From a checkpoint of a small multi-label audio tagger: trained on synthesised sound scenes: up to three everyday sounds over a background.
Rows from block 2, named by matrix and row number. Each number is 128 + 24 x the weight over its row's rms, rounded and kept within 0 to 255. All counts start at 0. Numbers have three digits each. After the name is the row's rms in percent of the matrix's.
# c10: first pointwise conv (model.blocks.2.c1.0.weight, 192x192x1), inputs 0-95
c10.52 102:123151125111119124118110171145095103110127096137101181097106121116143082146097109102156135099133177112106214079119149158149120144156112097114132137099147142118113137131091147117175134146094147105125115175134148103141113151110119147078135123150126156116119110120128116076124126157113135179
c10.53 096:099116131103137095121127107150134135091126129142119117131106101168131093111129162115128117105125129108135076115116152119100145137163125127102092100137127159121120155135103099148159119165126153091111132152077151122142132081062170147128104131105135110112094160102091140118145143161132138129
c10.54 107:142132117132147115140147127117141159137087130132167131149113122099155102107144123129122130113111134073110123152131124118138123135149104117139155124173151148175096124097061137092141121116157151146164173117153110098144131144110120152114096072133143114108141118151109114131094121150108132129
c10.55 102:114119118138145113143108098128139100127137124168139135091189117184111086116154135093167110112124108143129089133136155146137162133115143120116128123095087130110153159144163169131141150151152133105151135121124095136142092110176175148113113106080165097137151193076135137105145130154109136141
c10.56 099:091129143131153102128109129153121148146139115113187162136145122131095090137126136149160113085092091104125157104121156129138121130096142098123119143179121135125116122145160142155128155162107094168170170125113162148141101176113169115137143057098139117152146081146136118125118134116111155112
c10.57 107:124084162109118088091115094145155118138175121180149116145136125131118142098118152095116103123140079091147145129118166102112151111127139172110100131137106144124140153136114143111146143112146116109152092165119146130131146080114114123135088138144123144089123106128100099121163122149120084084
c10.58 095:163087136120109116100106097157169128127120115153095089126131163095100139109119099157133143113139134177106137130163102176106132126125110145119114100127136130152106101136138144143114130114097094147112086120125149119195150147148102078145098108157112175135109117150127093144183156141115128088
c10.59 100:145160123087120120138149116089128163181118119113124064171104151103134115128121166153125144176141107081144124100127154122121119100131140181156121123100097163174166104161131124106125135134134109094123103135127124092119086105121092108151124191127120152115104109143141121088160143095141143111
c10.60 106:103097118130139101121128132174154133104188089137114141091123125170161137107102169155121112127089119094132128128116111078121148105117129114129137137137125134140169143094089122150107127138190096062075104151117164132115150069127153136132074137115110148110114158106120150114106131163123113123
c10.61 104:112116122140116152128102135176123121141123134123135119117154119116096143142122090099141159117122136211129100134120120202192097118109127166131126140125140127093102111134184148170152130146132132161116174164138118159151130156142137143158147106137150107141125107109152137142133166082093091126
c10.62 095:146121124140117162163169097151154181138128150134150143154111144099134103113089145138088167138145141153121119131150125198170099166095116155146102142129165096122138135114131121109147119109124138107108109145094078080151143148107110101143119140160197119100170160150168111143143120116120144119
c10.63 099:122100133120131127111150130133088108108107120118134158114120150086127135104150130122142132154135101191109134123126160153165124149102103125120132166134147128135137112142130083151156091124118144127076113139113147149102141149109120138108174154091135144168125108115149108128146101135126137169
c10.64 103:188129104113132070064113132117124120110142127144064105109126130139133120129127149118112133091157100151090132147134096171124126121160108150127123131112121135123106123104112110118146094082105125151092139120135087103139138098097153126133070127151096154165134161140127103137148071150079111112
c10.65 101:132121138146144116125140138091115116113141147134077158111155117145157173112097135131124120153169124112167143096094143139094144180172165177148144119116142148097168189169149117128170112155140136075122118108126127138163113087165114140136142157150144157136134158156114113144166125152124134130
c10.66 105:067135111185093159100118122152136121163139139115149127104098107096109172123103154107135150125137126129131122086131135132141080144109117125126126114144113124090111129141137127138110134154153113115107132092130144106118109118124081130128118161143141117103151147137132073137119141087092094150
c10.67 104:107148110086130145133162132132124139103085152123149116124106139149159165132125096168134086119128110169135131098126182128115132157135111151131130148126158147140143142142106153131152119138172121098139107163146140090098115121155111132153177186113139144142139115120110152107142133112144181137
c10.68 099:098118108135132110115146122147128138129169125155090095104135106190133127133161192097133115122119105109183149087147150127120123109106168177148134144129108125150191140135168123083136113107138103112129129137129123143108129081144192136140104130098104146111172160127157103141139107108082136094
c10.69 104:124120134153156134141105174117132158113083161124125155128103119123197128156144113168108133149111157140144124137142121125145123127103092094133174164125136122121162101098123120133132111097164141132147152121107121096111108122120137127151121084134131123132117134137113126150086127136111135158
c10.70 103:143115101144084091093127136121086109142141146167092142075134122138164111100103135119081153114158128117101124113124129178137098126115114098144131145167159131107129152104091109113140127129118132132134145165118085106140134143136108115138074119160121138123134133142110142131168108151111092124
c10.71 103:156117159096164070092124121132151118126080141124147095162083146128116163140166131143125084138113107101136140157131123139134163112180107156151185130124145109133105129107161131079140161159100140176139161124108111140141139130144121112110151113094142127155128082115141117156163141095096161093
c10.72 098:141139150185140164154156131082090122119114139108132161140139186140151101142106110130152149149159171093110137092163123103105141178158136114137114145129151126103162166133107139124144119143129098152111121093134115125150114136171117162130133130122099127116106157164167104143111146131141115169
c10.73 105:093100118115154121153134117107133141160116083117150138147109146136116092112131115134134114124119161175126156105136115119107130104141092092130129109137085117131128067127105134224123101081134150095114111123108173113148102139140136130103116134105129141151111134128164116071099162101122138159
c10.74 100:125145113149168141122141157102133160108125097139102126150117126115119139096151171103119140108095126166134110126142158092196103119130133149097130151173147151133154093128098171129115089120149122106096157106103108153138142134130142127123103165129154100127190148127129153114107109093119130126
c10.75 108:108119116083115130099123143104107127100156149129099143110125161136155161180127106136116079095131107145128159102167122076100147136123118133109122122163175127087108130094097131110142080147131106129086129115123131120114141160117120104144116145107120163175142141159110087148144145111117129156
c10.76 097:135124138108168153125078141149146121102128160135130175119101120088177125086134171125141105141153163144120118087156166102124131082106126125115164170166129130123132107162130131150111124142179097188102166112097141154094139091106155117131119121123119139102117102125116137137146116130107102184
c10.77 108:132090113141088149122142115105119141111091165082150092154133143095135126132137095114110107149129153105137133088101066132167168132069145096158143106134106195160144129160130172112142112130120169123129102091184115124157113093094109125114108108159156121153136090136191132140136125168159117132
c10.78 098:185142142138137137096104105151119149114132137182120105150119145125104104114113136129130182128144133128127111139118165125191121102116138121124137122128148161132120146152119125110098152134138129152140102161140138172121151146113117189106172103150173130127114101146105138139127159140112124103
c10.79 105:162168102115144110150138114155126160143131164158175129181139109130169117136095093135116104120100099159133159101121115117116131074091101137104114133103119154121130133116148152132129156166149149134129151157125119168143113140114116129121170127121111135115167079159105144132132133141136137144
c10.80 107:079103135159160138132134151108161104122121163126101133100153147114116121113093082118137102121137168128126140131083121119158133121144138115133140115076099168132171126132106105129124139092156120094111082106119148104082105135122171142123167148103119095175127137073153155169087133134173112153
c10.81 106:112146163137139115064147158144134142105120148124117124154097119087091101126141166163114155124153162125170175114095126127124120124159122121178096097126114138132150168181169108173134173146130136103129115140125117085107158103095106124149144137134125141121121105138105134129152175114110101117
c10.82 100:139159159182119135137089118125128074178135143125139147112149121125186119134084119144143111101160146105130119133128133134126139080114113107138153164136135182139130143121136129101128142088128137116152138114157137148119140095137121153156152100116098142113105134110147120107128110148091153151
c10.83 104:134111091119070143143138135131128118124139156170094119123146151127142183115122160144166144094158138139148102156108129127140143124173099161159114129158104167093100176135107136139159126101157142131111161092142121131117104089100106160154113152114124132150133118164155090181180103120116122140
c10.84 103:121133119121106149155149153119152146153066147093143091119128175067169142162101100127102122168141169162133118110119082121112140161143164141145121150083107131123194168118135109126122115111135120127094122064126143145103130143115140126113162127154117139161108111129167119147119150129113122151
c10.85 099:108120066144105109097119128103147095124158141147098135083155127143116100116128139124147112104113124117113149121123138106096152128175112118151136128090127140129121175124124129086163116086081128097144095140175146124122110129140172129156121106138128131144147156091100147149113109141133093135
c10.86 107:133143113123163121101134184087124131164127124100108161147102128155149094124119146137114122170129095082093195124151105124107157101124138158135142162095130134161167088157122139104136122127135141126111139126159106139113166074105142142106114129079086168104135138152109149116135126120152108142
c10.87 107:123106074094137111105141133121071122071126133131096113108153115135125125151108109148133133095135119167132121131112117154139129125128133132158151118165130116120110146126113096119138120122132186118104086138138128115128173146103119115100109148159117108113118113123096158133142116088111092143
c10.88 100:171103118116100138138099126100115146164087128155131130173114141133125136114162138115124135146083071155140113128120132108148169115133116146142179116189119122148092094122135144098127113126102203162136139106165090147143159116135116136130119143110165139156145099137152160103154124087147172084
c10.89 107:096098088105107143142138143119158131146099106082154103127106144111136107111138170123107102087135159133090115156136126145088140152162104134130131129146109107153098129114108159087156145135087155137129151114124176094143136150142187096129075108095151154144123158113113097132131141095148109156
c10.90 105:138116149162138154108129124145136106127129147098160105103117173119112114147078107151132160106136205131149123121113140099151121136146108111183122098104144166088096150176098126148131153121151110125148100107147144080142100172127107136132148105138123099127099107126129101103101158102135085128
c10.91 102:157106089103091134140163080126137123132090150144126123138117170080124125124115127140142108125133090114169126119083159149153147117120123141143141140143125143137146123165134178094126137110066127095127127150106129099118112108121095144081128115131174149120145096122174139171147062116121155107
c10.92 102:135153154129132129127137149159116110119136126088114137137183135141129118143113094117148101156145113133137136167147130164073155124124123115126164141164142122128118146169153139109164160140112145157153118135154123137169120095124125141177163130160126157117109130136148139161162134140102142115
c10.93 104:080109183133116135106102114134138066142163113132169112084196155140135149175131105135187121125129136141111133153125135109105127142130135087119114106124102132102149138111132158145132150106133131114119120123148137146118082095163121110107111137101088135091163122090152118076123112164110142152
c10.94 108:150100125146077116132121120139118080113156161120150139080191116121148108127121093125148098123119173125093116137145100124122138111113114067143139117125144112135092144136144131118092147168160143169163113137165097158140134107109122123155132118128108141147083116105082136129159117169163088132
c10.95 096:162151139162083120113138107129120100118151140120078098128106082131099126146136158125131181120141088131100107154128123179189110152135104159103134119157116078123128146147118106079111126090100149178133158137131077126097160124140109115136130117122148080154181140121132098118127090074133129112
c10.96 102:107108122158133146144129129095114106141152122131114139119172147124147116110122140139180142111119143151128121138102122110163139146119160123165118162097105165185196143157130146157131144106101153097107151109157106133111107108106159130133105104151140132146136153115151131117119081175123113146
c10.97 096:125107116136149133120133129124093096092070114172121115137115152139128111128107084153121103121113157217156129098104103137118137134150122127111105130104130141148116145108131137152135087128109182124161123114167148120148136132120107142119129128143137125100114108111144141117102125172148148151
c10.98 100:125122183078160159131115145147128158144144140161168128129131140183130123128142131188113155129128100172143133135161131111152126148156128094117114113127180123112107136098080064148132155127128165157146146128089144118144143172152134106138113103114184088115107163123130111101097164120122168106
c10.99 101:145093140121157110162158141152159156121136127127169144141115106152123096090173101114136117142134111137141129144128165102077155098143103087121140130154137137169092119069078155156148152129120125160150164140124136104158138103111140130117090138129160135133083111091084126088150185126112093126
c10.100 101:106140125139142139130129103151150181163123133133143132143148107149126128091111173120143113107128111053132093141143135095068136128096164112131129111167107130162165163138114149139130154160149096124143132131099136132172119054168133103118072101116100165136164151156126115120149141136164139141
c10.101 107:139138081147150159203150175113125140110105128092072143135126114130145161124179138144093117111106132141123107107149135109157109155157089139136137142156153103144138112128087130093123082107101125139110136147097114034148123093149138098092109144120137139108183124113115121129113135105170150115
c10.102 108:124071145131120149117111137113153100148164141147149129104132101113103155112111135150137153076108105152121113149143125162147108134154067155139108092189092076104094133159115142147155088095157138115113143137109104138108100114159117141114115133130145133122178136114136115102129134078078101102
c10.103 103:144147122143149128154123152135126141122113133167130169141109134158093086103111132123091124120107167088158163155104139111138144147093160126134090098154122121127138105158147103144124119121143132117169119146088140076139125102066161123141176103133145132115116140140112098095117139155162132131
c10.104 103:134120120115144124103130070129079135114149141104128108143108119134147108133105164126133106106125104131136129121153180144147099115077104148109144112129182129126100139132140117083135087161080155113135146205133147122109118133081113091139147135108140133118130107109119121125142098122116166087
c10.105 096:145142152089132103110109147150103141157105099174166138127113118138154136108164123130112119124105108127101115154126142134118091102134131122114155140104156120147129097143071097120125139131106140129110153134123145080141143123116168100097098119174120116132122114118126177119127095178095142121
c10.106 095:117110130174104146101115175109130146148157151104122143172159119140101149163097146129159138142132109143156176132107146126075116152163130151111078092096108129095134145111139125152111121147142125120124128123123156179123088124123158103158136151107092126097152131202165097175083135140089094091
c10.107 099:145125122148124094111139118126105115151092137092171101133155163136133133127109152084094138153148166086158084129154097145114140123107179148171138118100118123145174152132125101076110174138142116132121147095149083126123136173137175113124124086103115116107142167134123129148150096123088111123
c10.108 096:179120137144113130121101108147151191107131184127133151174104115145113086108096111116110141124118123073145138124119124138159123153096131144139155155170149125130150110155145146088118149099144083191137122154107121156140122164113120155156154135159139098145134097163140144154110115098138108105
c10.109 095:127183158158148149106141168137129098143128121137081168105121118095136150124175104123145125115104144150077155157127115169161153175141120143121167153141155103135123153126148136127143115121109168152103110121114116131126140100181135151133123118152147138156153137113156134137131172129101137145
c10.110 099:155136095114140111140142102150109150076096077122083109116094161122112104144115123137110178094153118126134085111107090145170106108095137163126110118110113135107161122129130100096111138078123118105152128142133113114118167107075121123093116104149138090133130114119171163130097096169147146127
c10.111 099:159116118088160148137115182111124105107104142126136141132162128126119112100173105140119127143131135121090154148134111165202120149112108165132178136117159119127118115143142168109151113150138128180139169149180080134122168150179139129093130139118125165103157088145102127117128146118117112127
c10.112 111:130129115169104120096140152092113126163129156102161159130141127125147133148115127160108083160106108153096136164139133163112119172146106108193147122163144139128096147120124091131142087179115151119138091117146121105143105116120081108176116127139116128118111141137119119112138159101129133128
c10.113 101:160142132091168131144098155139127154133120139164102153166087135165140115136125140126097118152124074103149143175118148084139134128149134174105118150169133145119127090117112130125102118076128140086136164174077152101091157097117111142134121137133160088126119111103148121117131125116099143117
c10.114 103:121095084123110122117140115148128132121083146116115101128137128102095121120143064094134128120109170103125094104095130152118117144135101126134109153119127097115137127142175155128131130122153138129141138142117136090155057085104118165136166112155141125115119109160155157163145123116133103135
c10.115 103:121142150139124106140093117133123130163116069152157150151141114113148091111136167165106106097139099131122118131134131125151093121136106112120084131127113146157168102117111117131120151087081126128107130142125130086143175160137120095085090122143109130133140093075096119086113099134130154119
c10.116 094:128136132156160113129096163131140120125162122146157178128105094142131103080140138063101135144117126115120151141113139110157136155082138095146157129140159130122162102113114122126116122108136127123119152143101120113130139134128138137124193132128124063112128107137149141161092125125121142145